config = dict(
    encoder_arch='vit',
    model='image FSQ autoencoder',
    dataset='short English words printed on busy colour backdrops',
    train_examples=22605,
    image_size=48,
    crop_scale_min=0.8,
    horizontal_flip=False,
    bottleneck='fsq',
    downsampling_factor=8,
    encoder_norm='layernorm_no_bias',
    encoder_norm_position='pre',
    encoder_activation='gelu',
    encoder_head_dim=32,
    encoder_fused_qkv=False,
    encoder_bias='none',
    encoder_qk_norm=True,
    encoder_parallel_block=False,
    encoder_moe='expert_choice',
    encoder_drop_path=0.1,
    encoder_num_experts=16,
    encoder_moe_every=1,
    encoder_expert_mlp_ratio=0.5,
    encoder_experts_per_token=1,
    encoder_shared_expert=False,
    encoder_patch_size=[8, 8],
    encoder_conv_stem=False,
    encoder_layers=6,
    encoder_width=384,
    encoder_positions='learned',
    loss='mse',
    latent_channels=4,
    decoder_norm='instancenorm',
    decoder_activation='leaky_relu',
    decoder_widths=[64, 64, 128, 256],
    decoder_blocks_per_level=3,
    decoder_block='plain',
    decoder_attention=False,
    decoder_upsampling='pixel_shuffle',
    levels=5,
    residual_init='none',
    optimizer='muon',
    muon_scale='spectral',
    lr=0.035,
    momentum=0.95,
    nesterov=True,
    orthogonalizer='polar_express',
    adamw_lr_other_params=0.0021,
    grad_clip=5.0,
    steps=13200,
    batch_size=256,
    epochs=149.5,
    lr_schedule='cosine',
    final_lr_fraction=0,
    warmup_steps=390,
    weight_decay=0.0,
    adamw_weight_decay_other_params=0,
)
Rows from block 3 of the encoder of a small image FSQ autoencoder, named by matrix and row number. Rows with one number within an expert belong to one neuron, the router's apart. Each number is 128 + 24 x the weight over its row's rms, rounded and kept within 0 to 255. All counts start at 0. Numbers have three digits each.
After each expert's rows are labels from the 100 images, of 14848, where the router gives the expert most weight on average: "top examples" is what is common among them. Only what is clearly more common there than usual is listed. The data: short English words printed on busy colour backdrops.
# router: router (encoder.blocks.3.mlp.router.weight, 16x384, trained with AdamW), inputs 96-191
# up: expert up (encoder.blocks.3.mlp.up, 16x192x384), inputs 96-191
# down: expert down (encoder.blocks.3.mlp.down, 16x384x192, transposed), outputs 96-191

# expert 14
router.14:139114114185087153100122090092142086088110158118129111165133147149172102102150133090173130126130106136158149128133097172190121157106093151098145104148088105157164131138156103178148156124108142127086162114156156173119160129124156143155149147119140124140102125137139117128149106149085113110
up.3:130127094113137133098126149143100145100128144129086129150183105134096105117147147142097126115150153130119088145132124126115168136119135131117079118114146118108111144135090104127137119126112131130120128132125121096139125163172113148163125107109156082136106100146122098154115184126121128091
down.3:139132133167117081141143155150129123131126118122171116112084152144144150116126106157142109102146138160115178143185129096138156104143114133115147115148109113145122121126126129120165127148098126117161134108194144113149109140092163146155142185156159171133127104113111092117121097118118149140
up.4:160141106141135105151100114100149168117107125156141193154126048137111127104090135123127159070178123176129119177109142127123103132155111122128163118131165088149132156065147109116135129128116168126150165096128140140100151142140134159147088093128152124125114118093121103120133129093154115136
down.4:094140134165164124146139111109170137154148128080113094161144115142159128121146138153110107100104112185107142134088106144111118120108154134133145111122080121155175111142132117110130130148062098141148142107154175117135129086116135150112134105117105154152123101105086144113098178060134108169
up.5:144105128092157162158116166145101104091097153120123142139120119147169114107150128153101159133125114137155134134123096169073117139141137116125120130153142133099118122115106128137155184143123122145106105112146132108121133115166103150109102131111122109149166124109112095073160142098139114113
down.5:163102172101118179081081120088123163114110134119116133154132130071188117087108111099099139126115109104150148102096119132118143160146126069140140125140116108094124130139136112156085126121147147134162139147148134135149192158108110112157131160116122115082135130168158082128116126103114100115
up.6:167165107152118123147151130096107109081109137139167111125127138151124091152120159115112129133103110159126163130120168107164134117162143092088133117132166148078131106124105114099087104134141121125151120122131088115200109135143081170157118108151093110158114128153100140117121110117102131112
down.6:119140112095099106099092103161125136177151091128137140115151095128126148141093120107152113106162139139127134141122089121113187150095138074134099131173134133122133075124067122104148126139117136150117142136086104110145134124138170100104102135130172106107103059075117121135153137103088118122
up.7:119110126114177136129135182191142093118123107148126150167135089139131120115129152125160117132123144168144121150116118121109141152080141068135109129093148149118145170111095101104140160099148103101150149131134120122124118136123091134170114110118123119112129115134131154098087167121133134120
down.7:119128152115115101102131119109118151099102137119135171099109150096119113103127141204138065122160139132145135123162125125114153092159111161155150163101135152101138153115190195149109112127098106121147114133127126164107145153146103136126158120103120116131148151182128125149107134143130144134
top examples: yellow ink

# expert 9
router.9:116113135163137136148155086109144096109115160136137142161130154145146109102158094106183122104102112134132111150139104138178152141098110152102123133151117136155132116118167107189119123082087128104090136113175159175147159164117131101120120151157128118134123093155120087147125110142121106121
up.3:145138128148145091116123143142116116152072166109146119091144110139123099116155169131132166136156121130120092106191098168177113088116127117136098124107147123143119145167128105097159095084164117101119125141118101118168138136156107153151084102144113090150146141148120122133133128162142082150
down.3:161102121095113137118161114146110163088124162161103150143101132108182105094089128108143121110113096113126117133115135116140164122111147119157109180090123115159143129072159113141151097142154127113098086127131159139106136117133140133110118117114156120128151134151097134150141109127126140122
up.4:142147111142079141091143103112118129134142101123147137111138137132134170130116153116133122135137122123153134146200153130168128114153163144159138115111162099123173126124136125128137131130164126124143083141133114123154129088129218172163090089099132122120136102090115102098151095112128130137
down.4:145165134132092108116135128116132115109110166150151126110147118124121143106105129115103125114142117131107155124224110146136141130079140149107157116143127096119144091127169132108161171132130136124104140142140106122137113107127146154153160105101122154128101142091160163191159118126183110141
up.5:152112134110078150119132161139120120130111090110151089123141103123094128145089108130072140093137138158114152119122074149098168110122090119165109122095163153186103141125106139119120167153140150148112113079153120151140113124178156081125087131155140147125148160096134118130127131183100145119
down.5:133127114121132163125105108132136183167119085102081117145124119118123105133132102127141126152135113122117156136120150121117136156153158135118099138133133113139128059121114119142098128152102129127109108154150123153139121155088140173093122114181111103156115161116100100124124127112147103139
up.6:078145120130128112120113119158157131136147111113159102147123104137102113111128125108147140100118138128116123162111125114147159106130127121127130128082114149148137126107125167151108119144139148091123172126129136133145129154127121072138111109141127143173097129130120140119168160164132135131
down.6:102138091163143098153128154134099110121102086066122136131152164112157129130111164129101120089136099134148143092135146118100105152089187151137111109112128115147106155156118143131152087146182104148126132141125131084163111138105142110116159146100136169168130094133111172119103145095150089145
up.7:122150141160151149139110100149099146188152143140101107119129125104160168173157111113122111128102134124144133154078127163137116136109114149117080089104161135162132119143128090172143129117135145112139106158092129135131160111120135125136183097100088158134103093130123109115139111150139132110
down.7:061107092122127121173130131128124105122108168105144114129088108095131104146126123143149153154143130088103134134164138135114125100148130129146125109092119142128138129126136106115153121151155120136150129101122142143107119129120116129128133125092137126156128142109105161120127182124124150134
top examples: pink ink

# expert 6
router.6:080137142109140113110150127127139128162155106140119137109171140141113152145104114156121163147145162111091088140161137107105144084115157129160107157115162135124115116134147163104110095130116101120124081100102109128173121137134088090090117143156075118126135107124135149159093110113167134140
up.0:110143136154120136131125174133138190139101163112159115131110124150075103134121107096135101118121136126124099133131132123096108159146139144131106091124100120095128144123089144101148145098131149117127115163154132139117128107162137133168134135112158133140137139108113117109098167148128084131
down.0:111101104114141112112162175179110129144116134114140131100151099121096156108100128118169120110110124112131134125132152130160171121159117118148116140180153102130132094126125104126150167117123141163090177132113105177152122139123144133186099175143131113144109093092114122131177144148094144129
up.1:137093158132108172129133091116129133128127145156122105169119130142182098142117147100141106110149139123167153123097163141104074139080147116095144120084128139128116140164142142102101128122154163151175127122127124131124095109133135133183157115117123162128113121132087105139136138100113125133
down.1:139107113153102172164158122113092103158151171122116110119077127147139096128147130086118172155075115152127119106110173168126115109139152137124097154138124107129144125114116102139139125096163153156134141173116122127115158116136131127133148097109118167118153114132171105161120104109126156140
up.2:112131140093124142148131115125130178117109109112160139127095098137066159135148130150136116123169104129143158165137141158160119152178105147135138135158142196123161114121118127143152153098106126130125081109105123063130153133116126128113100111089142135147133111153147123130109118131122115125
down.2:127148099096152106137139169127173140151112117090155133160122169127157074147090133139088105119160156109144132180153176127102124126119144137139152116106102164119095144108089121124069165120128083150144077106149080076131136130113141140159156112137143125096134136095162110114136110166132118117
up.3:168134095120153131148143130168173101146130139125129136140153136141141137114159131130118155083110141110140166076113154096133112098163116123148124149122144131127140129130127138136125133110121113101148111135148130149146113120100113125191135085122127155111153183096084121119122101114090141140
down.3:126113108096107126136120158158110131114141121126157130131115124130166097165119151143196168118115143113154141134153167152136125104128133127100106114132126099119136121122136144137115165116106092128148129136135129158164093092131166174126116165162133115100141080123131107120136146140098099143
up.4:168167122180134144121189142163139095106097142102162139141111102142138132166120115124163124116112089132115122164140146136152123144148089110124137165124134150154109143135165120125149112141071131109157141141162121160140164144087099159142127162148109092147116135155112141177151101125104111103
down.4:111113137109100154153115126133139143113108116146117161089128098162091139123104113103141137124107112141073113109098099102114074134108163132177087152129141099134165103109131125111101174118128116137108116147084135147084105133164136163138157166154167144079131087100156127106219147105118128133
top examples: grey ink

# expert 10
router.10:092117136127155115101147145114101115165175129143148131134168146159117107158117103159134167126123174097115081121176132100127157080112162127131125161124172120131125138121166156138125102109105114129112102131098110137173122152144112098083086137166101122118122093124130121170094109135174109145
up.3:140126123141113162123112116158136127157177150098134168114120091122128158117146148096101124102114151084113125120100124064086103126122152128136159164109109129134125088117090134106121163129140127129144153129121077135133134145122104117160151127142136138126124181152134148119113144163099085135
down.3:090106095120118123160135149128170137165097097143108101173128132162120141136112099119104108133136078144121136093108126150160151129099138119107137127133149125118132170117150100130120159135122155142135127086106125093164101108135088130111131132106135135127156079098095129100134120137116120160
up.4:120111124084149128094090154107137148135153167126141111149136115095113150146138137100129113111101108137145113095124125136136137095159075097128108149169125091129153089119154143089122147125124131139175148136112136117130140100143135138152131153100102146145152137121165115071124175101108163154
down.4:165147113132108083150151113154107151113150136120104141134154102138125142130098174126103138111146117121113154074104177134105188145101164163152135122101151122099148088118149147096134116147185112144144111119107141119106137133110138166134145123162099149112098105121107110129071139110138121097
up.5:128125106106095143127138109126143099127159074139141119087105129141168144120154144083095130148120140110085145107103114157130147144149141144114127130102090131141124119151139177137135105159115171141164107123154146082126070095136162118136084165126132119198104153103146122093151169159088051135
down.5:143123152135141115141131143105115121125132092137144104123161079075148129100123131140144109131108134155138101112130137117087183097148084106133100098138113126064125130117104104185123074129166100112131165134121102143148108126112102168125185113137107149068132115130099153112118125096135161116
up.6:161101085122132130110128123096125212098144119075127148148145132105135109127157134116133118088116088106173079140132112106112137096105115141108122117123136096101086158125124141162123122125140159126151131125151196147148137137101149092108119139103103135152126106147147150184172114130130139114
down.6:135189114129153163156141101142132117102129092152096103106116134147142127107101093190111171151117111125132159088162084116125145097138138159120128167115158159118159161149138136123104169121101128163140126120123162120093116131097150133120125137102140096112115132127100125143118161114102118130
up.7:103133128134061134139123097132145098144139084125129167132131132104147155144097088132111107128118111143159085170126113117171144120134133157120123127084105114155137125128120130129141092175160073118137147113142164081144145129145105112144147144129137082152100104132122130108126099097131062120
down.7:148125128114163120132175122138145082142108114158137147087159099135137078135092132134109128151159147111119118130115132138119126117122115065090115119128143113128109143126154105114098111156131112120133127121097115127161140184112137125135087116103139152107131175140146130143129117136122129162
top examples: grey ink

# expert 0
router.0:130101151164102139152125137123123172111092163096136121147140145104122107129145114091153103124113098173148111138108088155137117116119085131115129106154063124130111119111140094092139131137145159098117183128144161143078124102139119133154137145121152157170116114139144117123113138142116128115
up.3:128112094121106173109148105150123127121145173128192131101153110141161145136111128088122153135110180152110103144137136115166137095092122168093122106090137132096168114146094107126091144103152115132124135090146116113117122107110126122119082186157088123129130147135164147146150121098123111161
down.3:102149126141099061131150106161145137173105087132144093131091135132170129085093117092168133152099115071118147135127103159132124121104148107149155126088116139141124139147071137084153131135148142117118126149124165145116109156161140103134099107095124119095072130108167148110120131123144156111
up.4:124142121085090147123151151122130163115149094118150144100110145142113140131133129125130107146114109127127133135105123121163127130132100138136105131101148170089119168160062137163160143140122142096170131144158098174134105131143104155173113111133138140097155144102110120161119115155166133123
down.4:091101155089186177121110160122191143125146144179141114127128105139072111111132142096120124131156092098077136108145094149163149115116136099182147180128170109129151139122103160134152098108154109152102127109149143160154117163157130116115107120068164125131149113123130102138152145128109160127
up.5:142138181090129132125090136101118138128117103152136123078138115145126127133086090153097127082133120148171182066113122123115101123118116115148116165114078116116166122154089113075146115132110149157131128113111130135148148119127137073094135129116087143126108146121104141144120089125153125158
down.5:175141118136114147169104138110120181138098154101137124084092135163126172149127143105096139167155141135103106115143107150114151142115126116123113127108102098160143139155169150128138149165119143137146113150130093154156130122147136162146125132117101122097151143147103108151130115154166113124
up.6:121146156110121146123110126146120097156135124132113111096172095113152142152152103128165103118140127180152096122122128076155149129146146122149143115127142169112131150153147155144122114075111095148134131104113085128109121159104129098130128145130114164134098124141127112127142115109122091128
down.6:155154133179153093107116139099096164158139161173119110104152126113149129142125113167160086122151121162137133113134151103110125135117109150114110133123154097193103098105143138114134105137083153112076126108171125121138121143159138111177098094141077102119166121165144146141145107146134107172
up.7:125113116156105141117115179156119156129139165113147154077086158157124121118150164123150109118136140148101138131097119133108140176086117123104168137144132079111121111136120095118093183144102114125124105137180114148109112213152156111142093107138119117137086084100115102130098133108120149123
down.7:115110169101144154114116140083180095089120096142104140129115126092111123099157157152145140097075129101092105141061133122161152169144113131088123150130144141126139093115137113165141127122112127142161169134154117150118166116124135141102145096118090152151113130134154060112118114131126126091
top examples: orange ink; pink ink

# expert 7
router.7:127138137119124160178137148149110119149108121134090107137108109088109132151147144108116094134136140138141159123104152181134122166140112121108164141099113098129119151123108151135142146144173113111131164132130120098154103105110105154127151111109177173156133114118092109099137142086099176134
up.3:140122143155118151180172130177118148149089136114136136155140136161135108150153112136194149141133106178158108099132110149137130123099111091137105116149183141158126107155102079147151095166141146136126175137167152098094147130132137120149169134120137101137101122107122086153113129109121143130
down.3:112146102080140132117105108098149117160151140156105115138137085098088169161131129110117117145087143127102143129109120137125156111129129176130126142116040139153128139099113099109102161126158088133147113136122105100141099134075154134156129138175083101139142131160116139130129096129103152127
up.4:107137114132106137128122209159100127135122154178126140106136142132123133145116143110151088139138086138146100148130117091099114105123159114145108150135112118138091142140096116096138110092121139131113123145154163076111180145148150128106144131100084145129148136149102139096161131141150124120
down.4:115147099132107123166105109100150117151112088135135166103114186111117121093115129121123108141057142115120149113146094128113126117150125096140051117143158142148107131158098127131128100180171107134122157115183122147101111089112147148126115144131139102120133113127126142111136122108117147113
up.5:123094130141120138123111169102136101137143134143116139116128115121114113129105133123120135117167136166139127131149135157123129146131160109147124157161131134148154130108120171114114131096115157110113116146151066113137161106155150095117191144134123119148159153109111117112136134136169163140
down.5:073159100114156133168097136136139156127154106120102141110115136162110107122129155147109138111111058130116134110128105118112164123144138121178114124126162105142094111107094108140152138116150187112114130160129177124149151118078130164123112089115101101142191115176145120146138128125134140129
up.6:087097155106117109116144088158115068144130160107105160080107119125108177133163160136128105128100107137167131156105121146187143099091150161106137113124153156159121124139134128137087106111124146132120149104161129104168127139174133168076098132125156139082107148157064127189112134181132179104
down.6:221127134162118163132160140139139137130102114126119142146139098129114088090165121114088107122156087149097111154152171113080097137146112119121111171095087124145175135113158149121135151152126152146152134121125148153101094105131122142116108115112141139110122106118154118134079118123125092135
up.7:104090160140110155112133116152143108134128156133138107157133134097110107134154188114113109126134147089098106141164082170118099164150134070149160111103160123126168157131098122106153133113170118143162098133114152117159124177131125106080137171100122094171121110117138137128078095084090107156
down.7:119185120096190146142128141117123131121123160139142118155089140135139136129115112144151119113151113135149138130109103123130167103143133168084089130196136174148133074126115125141089114138115135115120130108129146120099183135105095118171110135086103158141122095101151112159087147104160164133
top examples: red ink

# expert 12
router.12:133140122108099106095101177158140169136174119144142162126131104116139112084092167135093118116125099112120118134085113094089097115121103124156131099182126156110138099106100116074125151178146152131144113100091120114084119137156149134124147124094153098156139172143169159129106157135153113147
up.3:135123134135123164140112103114124135158112152125140149137120113140130143131169131229137144129151136098123144090133123146139149171158143124116103100106159137119130149083078156095105081123167097112102181142112111142116143141123113155108129087115110117092130171124131131135107146110094120166
down.3:126145172110097115130124119134073151098189181142149127120119113071152143099108110121121174085145099158134120139098118127044124137138152162095196142126095140141154117092157136150111097095135143103193146147126146160096132148132170123155142076090134155185115122105161117107119139163132128095
up.4:127135102091135148097138116135116146127125087143155140105149120107103129027077122118108121120158167150141095161094092124136112135076134131160109175141143119140125101109142105142110112146140187108114097128098155118127122154157129099136151209146160126101133128148142111134131121114132142144
down.4:153140115115138141129088143123108143138099148100114130162118099153053119153127102099094111110148141149099126116120128128119145121140117134100100148084115120108078109117122110112114148109173124120118153137134126116144090111078098134116083098114116135168079126148120101163135143124151162113
up.5:131165115170116171143141121125121129159165165168091112103057071139122126162113155094155084168133109155127114111106107109114141174125128111150114160121113134137119141119074144101156111115176122104120133146125115111109093139137114115129124126132131136113133136123161131101133063137133135168
down.5:114142148107142101183114153109137131128111104126136119112170117111093154103096091153129122099133150108135144147141122091132113089106109153158150082138173178141151148115171122159105151098128137139165115111188111122132113109121107094177123104111099103102124137118094118119155130136102120084
up.6:089132140104165176114059142145146098165141126117104145133124135168133117091150100148087118144136113100108129136166118092109103110111149186177118161124150143170101114105107123103143185132101123146159123104106082148122166101095142116123136093126147144124153134106108128122131114109174161161
down.6:092118139129097127110119141114173130107138132139121159104112059156145144144148137106130148148122128130111108160133098115110162132107163115138094111119146135130108149081097157130106123169169132152131153129082140093140103127158148100136100119137122180112170097173105110097139144098111155134
up.7:096120112130176163113081120151111145146130134087178114107138106160130151164148154134089099140123152189156118123097126127118171104128134121147137163180161093109183106129140138140086135089108099159121092111053138115113148148108102138108120131165097151159084095136120112102089157097115142154
down.7:157171148066102105107154160137134124149164124137097144136106106136184135151090134100151145150142133093090109119113129148122108123133140128096134056145133178116134147092090123145204095157131156142133133137150139081127097111096150160125128133118113110094105131144143146109120141118146128129
top examples: black ink

# expert 11
router.11:142142131090100094124106149129132141117136131147122117155126109102110117106127139142082081147122123111135124104099077108098075139144090117105131127130091174120130144156096127093138169156166167097108141131123128123088122117126150122106179092083172162172131153109144174138099155179121114122
up.3:135144134132147115155143107128133100142124120128156134139085131160128141143138119143124079142112151139145106118118090148179122115129134137124113178126175142123173097102108084121121107112100149146076089084125120115100160143171126151140161149087148138111126151126151135154144125120136150151
down.3:139153166158151153091121125148103115128145112150147103141109098126153130164144125102141133133120111130143159148139121129166095111156086083091126075091068137132139115107101119132102130134139127111142141101121119106105150105131108133099134109118150166110150154087142135143140179156113118153
up.4:150144150088155173146119120114143136111152132133130162148138097159127096146144137139136097125143112152097125132130142107159173146131097142142147135140155123129138119125101124147139120119133104161142204096136125124152138121124112140117085117140137152127077143102128083158134153093145115166
down.4:114095126153152156119144082093098150126124113147126114148139114118135114149153114111173144122119154124102141139100152159137137117101069110143101144114137135140107136107137168093149125150217099120117104098145119138114170152127153098122144131071112167125142162107140130082132153124150125150
up.5:126159157100106125129103108110142159134146132118166139111120134151126158149124127154148133157128133078159099115157119159134077155137072151134123153155092100147135082126132134162141146115100134138117075129183125097121157141111122128160084156164116119123125096134092140087155154140152127137
down.5:169145088128123106153120137117133134146131141132153083076132174134132151116108135110138141116121105136094142119121131140115114160129141144091150095098127088127090095128138131106136128143166165125069104134083138140137161076105142124121078144098112098141117136102111116115120153121133083093
up.6:137118101166134142168161126143163162155110093164119146131166092149088150131084161128151139151158109147104140090122125120186118125117139173143127164088103140121119134123084157153114147128145106129127158147180149123135119155108112093121103146147125136086152136143151092104144106094129123142
down.6:141132109133149084069134134122111133113153159127154127115138054118153115103114098096172130142185123148121128109085126120145175115101110110114121089161142108142123163131164136145112128188160128115187159110089115146106118136093141119120150102110121146134117148098146131150154093144104138143
up.7:087123143178102101135162150158161106098150141108158134098109141151115114100110148163129096121098126127132117134155146173110127140100146136123094128135150115110169107135098089131139136085147136107128122135194136146152116114137142131124157176118097137116090135118123145169118078073076130143
down.7:143125152104114136127127151147132156149131110154133098153142169149155136131146139097126126166119141127099086157139133129134111149091150121090114139123175147149125143133138086133085110102127119102130199115137123132096108138160132108149135084173134113143135131100138142131126093135157131127
top examples: purple ink; red ink

# expert 1
router.1:140098112168119161125131123079155102113086158124140121145133169122174097123163117091172116125138095147141140137162117156191138133117122173130117101136109091160142129130165120199139128091108112138121158141165146142138150112131133119176102157133118096110086115162121104101159090120098136133
up.3:178104143144158120116122109110095073111122156123119108157126112118150125120121128116125085124080136147200114068137117080176136155128111141140156173150132138117140131151165141159115173146062098141160139109145168117132084095124163093135115116156118134100160190153130158097148121154088159080
down.3:124147088145109085135142127133129096140156108163139093126131117166104130080112153132168115117127127108173100109089137154134149160123143137128091140119142135131099172138136153091120127113077142104130120155161102113106144156111103117169140097127106167076122124115147128129121118122118119155
up.4:123115104126102165104130093124086134141133134083131170159155106117141125202164131151128107120132103116086099132121097118095069111211134109134106116127134112141132130133138150124126134127079131137120150137120087138104105099142096136141057081138155090112138132174177108100161157127181180153
down.4:155107134143114106136149109062114151138151127119157140162141088136121087146157085121158126125124128081094175054105095113128158127141133093137165127161106155143147147168143143079142155134122124146137132149131114075091048186117117101157134113107118092122077105138135127139100177120132098115
up.5:106157148161124126082118108159132129138073139148160122109088147132146132155129116140115125122109179069137119120149101144136155129112098127163109092116109147135095156142139145159125135071130133159117122142116098132132137122130117126106108110176120148101124138084159166122151157104165140127
down.5:159143115126130128086152154140129136123122095120159161141110125182100134126126126162114102166144130126119135149149110160103120104118123126147125154094138150116127139121159134140177101148103080171171137163108075095148183118120132135125113116156158138096113148144107138142071108150114118139
up.6:115149116120159096082159124153135167145112126167125167151147107128158131129115085114121139117190126126117133147134136135102150125205122155114138150134126135112123148109121135119126081111092167155108161099109136126094162124128140167120121082142103114118193142143084118091149159133126173135
down.6:114167131115150133117086107145103125116131132116144160152127104122082102131146092115093166089094133125185144120129112119128121136084153115124128107130141146152106150141115146135105116110127138164127108109141143106119121105157115183085122136096138105153131150115119072105100161145137108128
up.7:124163151124106118098117088106162128149138117138134111111105144150186128062094171086136133082127161153156131114171129149101149157117073117120109150122129105139099105128121099101124151115126134127151153136132122129111171127129154153142119165121116112114110173140113165115118114101120120100
down.7:112133129105134121154154117117100135129110113176149133122136115159074142134148140145119104158113100121132150111123118127104122136113131148107134160130142108122130124135155133211153106123109129140153137125128094101131133120138083118123131138121100142091123150149154150123149135140139087120
top examples: white ink; yellow ink

# expert 13
router.13:163127089119154081116096162142121173129137136135147126099095112141179151132127141128104124122152117128160108115106108096094078136145147081107128091097113165104107161132099101083126141151142163115151112153085100113105141113170160127133146105103167144133150109132140127106110164153099116104
up.0:134141184158161139118155116137157109111094095124109116129134139082097147167146140069185110174133151201128148101142109087122151121101145096128129094137122102160131123122134135089137125126100146137118119110132141160156174167104122114101155115103111124115083135142106117153133129129134145144
down.0:129110115166133122134113111120102130127141160151136135090110102126115137120106157152145116140106166152097104144083103151114151144127138114125136146160148101170143116150169150117118139120107128149091168143094144081106122141094112158128128161113159128112122104129150105100146096105143135148
up.1:129162131128151115162111139099130103136185142096177107123124133128121132128130126137136131169097108076096137099139149159180145118111092118120116156147159163149134124120134136117199135142142155133088185141128116133178144105103119087103117155170131144144149118176130132105174107140128125159
down.1:122116107107110139115087168102184155117108150148136158146126126151151142152157153123122145134123097159124101079136161142108116132134184116169090129118108104182112141146125127078125144120142126154127113111132109160125153123091131117154135135082122110104154099110106119144118119128137160110
up.2:118115108143083111096094141117115135130138134193109100138125146150116096155123116100123150149131143146166135122119122125158127102094124092164120093130148096136127100131150125143153160198099143127105140103071137215143171138141140120115153173103108113080119100136122177109169105138139121110
down.2:148123140109093106107137140094107135057114082184119170150128143129140119129078151107122140127158137120121140128149134134117126164147125124147114088130187153102123155108128128150163142130120093129131121110152124134131125117149145138141135134140183151151083152130174100159103104092170159144
up.3:117152095147120134147114136089125107135126084128129125106099100156118114133173119112195129106149154115158171117177122132130148137122109128136163134113135099126129146136118109118148155083107141139137085124140132116116078138145128150103106141118162123137122119172135152152093110107173090125
down.3:162127113105144137110158109149099138122121087109130123066107135154149152156090132118167124114160164140107118109110105135125109127093109115126118134104136119169124137090137101095149119075128107146136125159099133162181101130137127110149139150130053120146127160078184135130134100092140102135
up.4:095120098146095133108145079093091150122112156097096121125135147170124103158123118145122117132119115121142118110184135114104125142160135143141123143121177124122145196120145106127120101110116096139101124154155109102135096078149102126150167116085131160124139137151165118118148104111161144155
down.4:104149148114151126154128157141133150143135080109105116069096082149109137178135148099096116134140136140110163162116111116113106150127137084136118151098129145085151142117104120094117129168083082168105150134108119119149112119166093127120167138135105110123105136128181161118124134122065153155
top examples: purple ink